python train.py --encoder_arch="convnext" --encoder_isotropic=false --encoder_widths=[48, 96, 192] --decoder_positions="learned" --optimizer="soap" --lr=0.0027 --max_precond_dim=1024 --weight_decay=0.4
Rows from block 9 of the image encoder of a small image captioner, named by matrix and row number. Rows with one number belong to one neuron. Each number is 128 + 24 x the weight over its row's rms, rounded and kept within 0 to 255. All counts start at 0.
After each neuron's rows are labels from the 100 images, of 14976, where the neuron reaches its highest value: "colour at peak" is the nearest of a few named colours to the mean colour under the peak. Only what is clearly more common there than usual is listed. The data: rosettes with rotational symmetry. In brackets: how many of the 100.
# fc1: MLP up (encoder.blocks.9.mlp.fc1.weight, 768x192), inputs 128-191
# fc2: MLP down (encoder.blocks.9.mlp.fc2.weight, 192x768, transposed), outputs 128-191

fc1.170 [126 117 129  90 119 122 109 170 100  99 110 111 140 107 139 120 152 169 131 109 109 141 132  99  93 153 139 100  99 150  95 142 108 159 159 116  82 105 100 122 114  92 128 117 126 153 110 159 107 146 100 124  85 136 158 106 105 152 170 137 108 130 167 123]
fc2.170 [131  96 145 111 149 128 137 116 128 142 118 171 174 149 148 109 110 135 118 163 160 134 108 133 113 129 154 131 159  92 189 152 100 123 169 111 107 174 140  95 144 136 123 129 128 183 101 123 128 113 118  91 144 134 179  96 138 113  88 104 122 139 125 129]
colour at peak: black (58)

fc1.86 [121 133 130 147  90 141 133 169 118 123 168 174 135  97 120 138 136 127 156  75 136 124 131 150 141 123 120 145 116  97 137 147 147 156 115 106 158 146 133 127 107 153 136 133 150 195 155 125  83  85  70 111 149 101  96 145 117 168  89 154 143 139 162 120]
fc2.86 [143 140 122  92  95 160 147 114 133 114 105 160 171  88 122 148  95 102  96 118 142 145 106 120  63 125 125  98 145 110 148 141 146 122 160 134 126 105 107 151 109  78 130 141 119  80 124 126  96 135 160 109 165 137 145 128  86 147 147 137 121 136 123 160]
colour at peak: black (34)

fc1.245 [114 128 139 157 135 136 105 134 115 141 126  76 145 103 132 101 107 137 133  87 104 143  94 125 102 120 114 101 107 182  80 154  60 134 160 123 105 114 110 144 103 146 125 157 139 130 144 123 134 156 106 122 155 108 130 108 107 136 132 142 163 141 142 113]
fc2.245 [117 174 181 152 124 104 117 135 131 131 148  70  99 141 120 102 108 138  90 137 121 150 113 143 162 146 112 178 103 106 150 101 134 149  60  99 127 132 110 133 120 134 104 132 120 158 125 111 136 113 117 111 140 132 132 147 168 166 146 118 110 133 109  92]
colour at peak: grey (84)

fc1.88 [125 172 145 143 114 118 140  79 137 161 125 141 135 138 126 105 149 112 126 165 148 115 144 169 142 120 140 101 165 143 143 130 192 157 160 123 141 178 141 137 140 134  52 140 122  84 114 124 114 101 170 134 151 111 138 159 155 162 116 129 126 115 116 156]
fc2.88 [130 158 129 154  95 143 121 147 104 113 125 146 107 164 175 128 164 169 124 140 135 113 126 195 137 154 147 131 151 155 111 132 167 116 157 147 172 102 125 171 143 144 140 107 107 121 154 151 131 160 154  92 121 120 140 138  82  96 187 144 142  98 141 121]
colour at peak: grey (88)

fc1.57 [143 162 151 113 111 123 138 141 136 137 133 122 102 110 108 143 160 121 108 100 150 122 111 143 139 138  85 119 118 109 164  93 130 138 110 109 143 166 135 110 113 140 106 114 122 160 161 160 111 116 181 110 126 128 143  94 112 143 155 125 147 124 105 174]
fc2.57 [121 153 165 116  92 131 136 106 112 120  95  61  78 126 111 153 135 177 147 124 103 123 124 143 108 132 150 119 123 154  71 129 163 147 144 145 158 137 110 128 168 173 140 130 126 107 122 157 145 121 105 116 102 129 133 141 139 184 186 165 136 134 136 119]
colour at peak: black (32)

fc1.74 [107 111 128 119 113 105 124 133 139 124 160 157 156 119 155 133 116 117 106 103 173 117 160 110 152 162 105 159 123 132 132  83 165 146 118 101 145 113 138 117 150 138 110 172 110 126 151 115 138 124 116 104 125 129 111 133 109 108 127 119  87 138 141  98]
fc2.74 [124  83  86 146 126 123 111 105 121 132 127 196 137 117 135 179 183 133 125 129 183 119 152 151  85 117 121  92 116 117 158 134 137 145 141 169 132 132 125 124 129 136 194 170 135  87 113 125 126 121 104 130 177 115 132 121 113 147 110 151  86 135 154 182]
colour at peak: black (54)

fc1.180 [105 147 131 173 115 153 114 122 168  94 159 169 145 146 132 113 140 195 147  92 118 131  83 114 131 110 107 131 133 160 137 168 105 127 186 136 130 131 108  95 147 158 117 133 137 127 104 152 123 123 137 176 127 113 119 121  82 135 158 132 131 118 138 137]
fc2.180 [140 149  69 125 114  89 128 127 123 156 119 122 148 162 102 129  76 128 124 146 126 162 114 113 136 111  91 127 125  87 109 128 109 118 151 106 117  97 109 130 122 106 116 122 122 151 133 114 115  99 121 118 113  82 118 195 175 140 114 143 155 135 115 139]
colour at peak: black (45)

fc1.141 [136 154 140 123  59 124 110 112 108 116 165 143 115 123 153 122 140 176 115 163 167  89 140 124 165 116  67 103 122 156 138 128 169 109 156 107 155 101 120 111 142  96 168 148 136 149 133 108 122 108 150 148 123 130 125 118 146 127 191  84 166  99 157 134]
fc2.141 [125 112 121 149 113 105 130 140 137 111 155 135  98 134 169 125 117 102  68 122 126 106 126 107 125  87 153 144 149 122  97 153 154 135  51 100 128 118 146 154 138 114 118 122 143 146 116 158 157 141 131  72 154 133 126 145  94  79 122  86  60 108 129  91]
colour at peak: black (73)

fc1.579 [143 174 184 135 137 115 118 143 115 134 126 132  95 112 137 152 160 137 116 138  90 144 127 103  83  86 104 134 117 148 146 150  86 129 126 127  86 153 134 126 107 155 144  86 136 134 127 177 148 123 101 142 128 121  86 144 104 140 130 131 158 122 165  88]
fc2.579 [122 107  91 156 136 117 115 135 141 121 114 115 172  78 145 100 140 119 166 149 135  95 128 130 117 129 124 114 128  99 186 143  96 107 128 147  96 125 140  77 120  99 128 108 136 142 166 143 119  97  82  93 119 140  83 121 170 163 120 131 126 135  98  98]
colour at peak: black (37)

fc1.558 [137 152 133 176 156 170 119  90 150 120 136 133 105 163 110 160 119  96 127 122  93 146 108 149 123 114 115 135 145 163 117 121 134 136 138 136 176 140 133 129 181  99 151 129 139 112 155 157 105 135 147 120 142 139 115 131 114 133 140 114  96 162 120 159]
fc2.558 [147 142 132  72 119 133 130 126 118 113 147 180 126 137 137 105 116 102 118 120 115  78 155  77 125  90 135 168 133 122 154 119  99 121 159 135 131 126 149 153  99 117 171 124 127 136 137 100 109  93 122 147 149 184 145 132 144 102 101 122 127  95 166  92]
colour at peak: grey (63)